config.yaml
train_examples: 195000
targets: ["mirror"]
num_classes: 2
embedding_dim: 64
norm: "layernorm"
mlp_ratio: 2.67
inner_norm: false
patch_size: [4, 4]
conv_stem: false
am_softmax_scale: 30
optimizer: "muon"
lr: 0.028
batch_size: 256
warmup_steps: 970
weight_decay: 0.003
Rows from block 10, named by matrix and row number. Rows with one number belong to one neuron. Each number is 500 + 40 x the weight over its row's rms, rounded and kept within 0 to 999. All counts start at 0. Numbers have three digits each. After the name is the row's rms in percent of the matrix's.
# gate: MLP gate (model.blocks.10.mlp.gate.weight, 416x160), inputs 0-159
# fc1: MLP up (model.blocks.10.mlp.fc1.weight, 416x160), inputs 0-159
# fc2: MLP down (model.blocks.10.mlp.fc2.weight, 160x416, transposed), outputs 0-159
gate.123 038:468520530557479520473491438479437508475529580497528519560508472512500516598481554524456501540527509494473527513481452505420529485481563497389514523508444467482540486491518469529491414561486520497568446601529522520444457511477482518509498510506509494473565529512478463462482573470498545541519516458468566518512506507492458469484402518452430519565494473474461490504488484524477539492481588443526474502457538447556528438489535457513627605505472565446469544493509452531540499530512511
fc1.123 041:467513498522482552496463405450483485450513534500527533585540484518528498540457507464426502538499499463494485478421524505462537504477540538420530531525408468474533518550583443508479395541494504487584504577495569522491478478473465544544487524536547527405547521545503512398503505501515523571520491439511520499466481464473466478507419489464444535545531475468463455533484464467477526527518563517519485458461558480532513475454522523470571577540460514454479540545499446559519500531560543
fc2.123 045:540492513453463496425513522550497529595528568496498492489517483540474531450522438528546548454481570561428434491482500536516458526528546487570516455530537501480413526512483540457473510449473561512466532414501487523465488486501472453471488499532447483467429529510540529541515506465551507481497531509527486487482430478591560496393542486465522467450489540569492580476477514561538534451581492552548467441526451440522503568503464469527407482490542485552468504440478450486512516497465541
gate.124 104:500455501564525536547542404528543478503532551424441486558489547517477480431515513594438506513540493409487502521505487563450490419498538495450552558438440517493554540535559485510519489558504499467465533523460482498507451434542519498475468461547523496534512490449482488498438466508484527432528534587471486502598497451546490428525560483578472481531460438460488529525588480591490454497483505509430572513485432509441528501511472493507523473455536482458521479537512494460507485488483530
fc1.124 108:539496453466479534544454534561533438422506507505492500415534524489530493438498505481505525495447466478474508521539501462532519580472472476528506516526527515461481497487403546512594505520540443549466536508471502480522388536551530482470465541501500458462580479531536517542493520602506548456565435553439414581443433501499440493564484488520499501491487517536515461536472498466524557418554577525484538502541502565507474450522494469544510456498490497543502445503472436449495562473494452
fc2.124 105:454504478555486514470484544530490536500513447470471496575442502518481500455511447500424466454445536480480450513567521527403479489439513483462502518544565490502549510448538443460438502510506537503471578496448489527443593453502439565544538520519530477443448518534515545508473473425522529509466482522526516517566537431485516528459462487506404471520537493464514500466498536440486534575468488446508464437510569522563512534479540558522538542545482462533471630494549486562524478502457536
gate.125 130:555512499516482452511477550476487405418538430452558549511628572578454505500495502505492526473453526479544391464482436503511488453488535455512486534521487500448499491469504464537506482459545554470492474491474428594510509512503527569468434460572528518465436509500516512484409432541514490519571521558484512558537457550495489485541506504546504513518493555464496540476487512507549482476485534526555511475538500465520468528474509523401488531536443466487483479580518516542395468497511491
fc1.125 137:429517494512539535527462493600451573525446493560501549538479530480452488451483468489477444563560495578489625524462508492556505508466501506477461402492484425537496529417516498475473491503455500550488503519492529551507483513538493549506465515476466584505453511556495490548481581498496518499532465426537494486469490532545490484502449460497440494468481494460386542486488536534554531451493464500482452521417487513498577557418490507517504525473513488527524511496457607438520458508500556
fc2.125 118:513495518508460505537528524472515467522518527451480491464445499499553531511554478420532499472447418511471423567513579459471509453485544526501559498438568472513546454572472522520507429580513499564549473469527460450406506490459508430544508521505516548459445482504548520463550434521533524531492486401500455478474502477460470474477516512578479514552549499515518450498496489501510425506458529507521563463537461435541499485605490577478506468498528565539510428534502497538524452586455482
gate.126 108:508566553420491467581486559487503429471488420543457486523511448490442499572526527436504545551506492448551464616470504469490537525574556478576545496457531449532542494517510535517498484446496523493535457539568521517581513490503430426448474541535482494484579478532478468557461504476434488518522554466580526466484492454492527529490556539478542473529455468509513505501492435472479495525445509513519483496501482439409476504547507464468534487520500438513525468446528609545524476534478492
fc1.126 105:502527541502540513564568540483480457527437512582482474486485440471471504510488471448465501546496439439521466552518507435544539508541478506519537489494484422524504466564455477529484424519524409485553457467545539506501444520492473465501468524605499447496510508547478428485553529477451533532507460544500531453549452473502515487538536511493515480502412494470477491487519523530530431451522564555592422496549483518493427502481512445488473450512564466605477487526454570560542460563467464
fc2.126 103:509495485505530473542449463470517434461476475474490483421560535520487496511525504551534506479565582473498490481493529542452422502478470506427472522500504497484519519476599538468556504545490512409499462503465467465527507479475493541558611454497556451471523543511540567448574501491486495485520511506476492529530524503483463436474424397480551487485559418512547524597470504563531570552502456433531505513531524496452550469472518595543522494449419516449507501489474480480439494498523556
gate.127 133:481485472504526480542506482461559455500592480560462530458571529515460545462501468503537452539515527516557569503474500498469550433546445454490406484496493421472496485535421460504515500497483515505528542486555521484499446503558597533566519427533504497482543463537509471485529480491508534382586499530501460554494454521493577517489533601519436488525464470504426544454512469489512414538445519513567554548507513482448449514480483496439467518453521494442437520479484495500482493460532548
fc1.127 142:516577535499447479495566533529461521582380520463545483448500437519425474506516549449498546588468536506524455504507603505499449599462513453491504456609585523497459469522471490461449434469497518531513538475536509489465450543472492453500419502511475553459468498507522466507519541506536490519529467488471485468435499481519507478540497458505485506493464514444576469583512497465445490461451556489519476530556551457531533461517536453507550529446449529555507490552497492578523513482463484
fc2.127 148:481441530501510509495452491479535502520565470506443489506451480488586521514504448406439424561486466468516527491581510517462543425472523614533462510504434491478471518509494506445525583505532500479405516422504493506531508567500505537522548522486404490591552469534496443500453501498509513480490536586460556545510479500539463463528473468494470487441504505571439539461516497512489462518487502561476571448510501542510560437500557542516452473585502529449511543541503484450439485525482504
gate.128 017:507466485490542488447444525488503519504456388481467522491461505537535567465511445566412492497551476526521525521468476487431571499503512546467472461462535500495456481504548445498496542471527512450575482535524540463475476549547502515414544538473560510509539441497451493524541434559619529488499456579482479496524548491519508504442568582461547477508475508418523553485502490514448504489515544489490500521466506423528590536525489500482463419476479520585492467449518464537418471476512543
fc1.128 017:516491528530531463525514463505450519430473471485449478494576433460561516448510462480518444434582490490533555528473487557504464513553451546556494487532495599519488483487512470482517579438462576454541489506567526557483506555489531466557543499470468480456481521566461477447534483481462525468506445462492512533443502505506531533432518508481542485464375506551488540522523532471452481515428523533430545496481537590524497510511528513479532529548485496487426512440479507468618497557463456
fc2.128 017:480422468485452575512485477527518493509531487553530551516586506518477528558465540512395555564492472481504401465534526431456529537541508464495492514431504449422482479473501506464579491519520526524533583537495477448426564498569521525458473529506462552503546458467579415489443503496541522521497567524565548494520475481434486420531502553472531503534567520438512501475486565543440492487510469510483442543507494476464505448479425484501424455447516499523526515546509467521506531505466498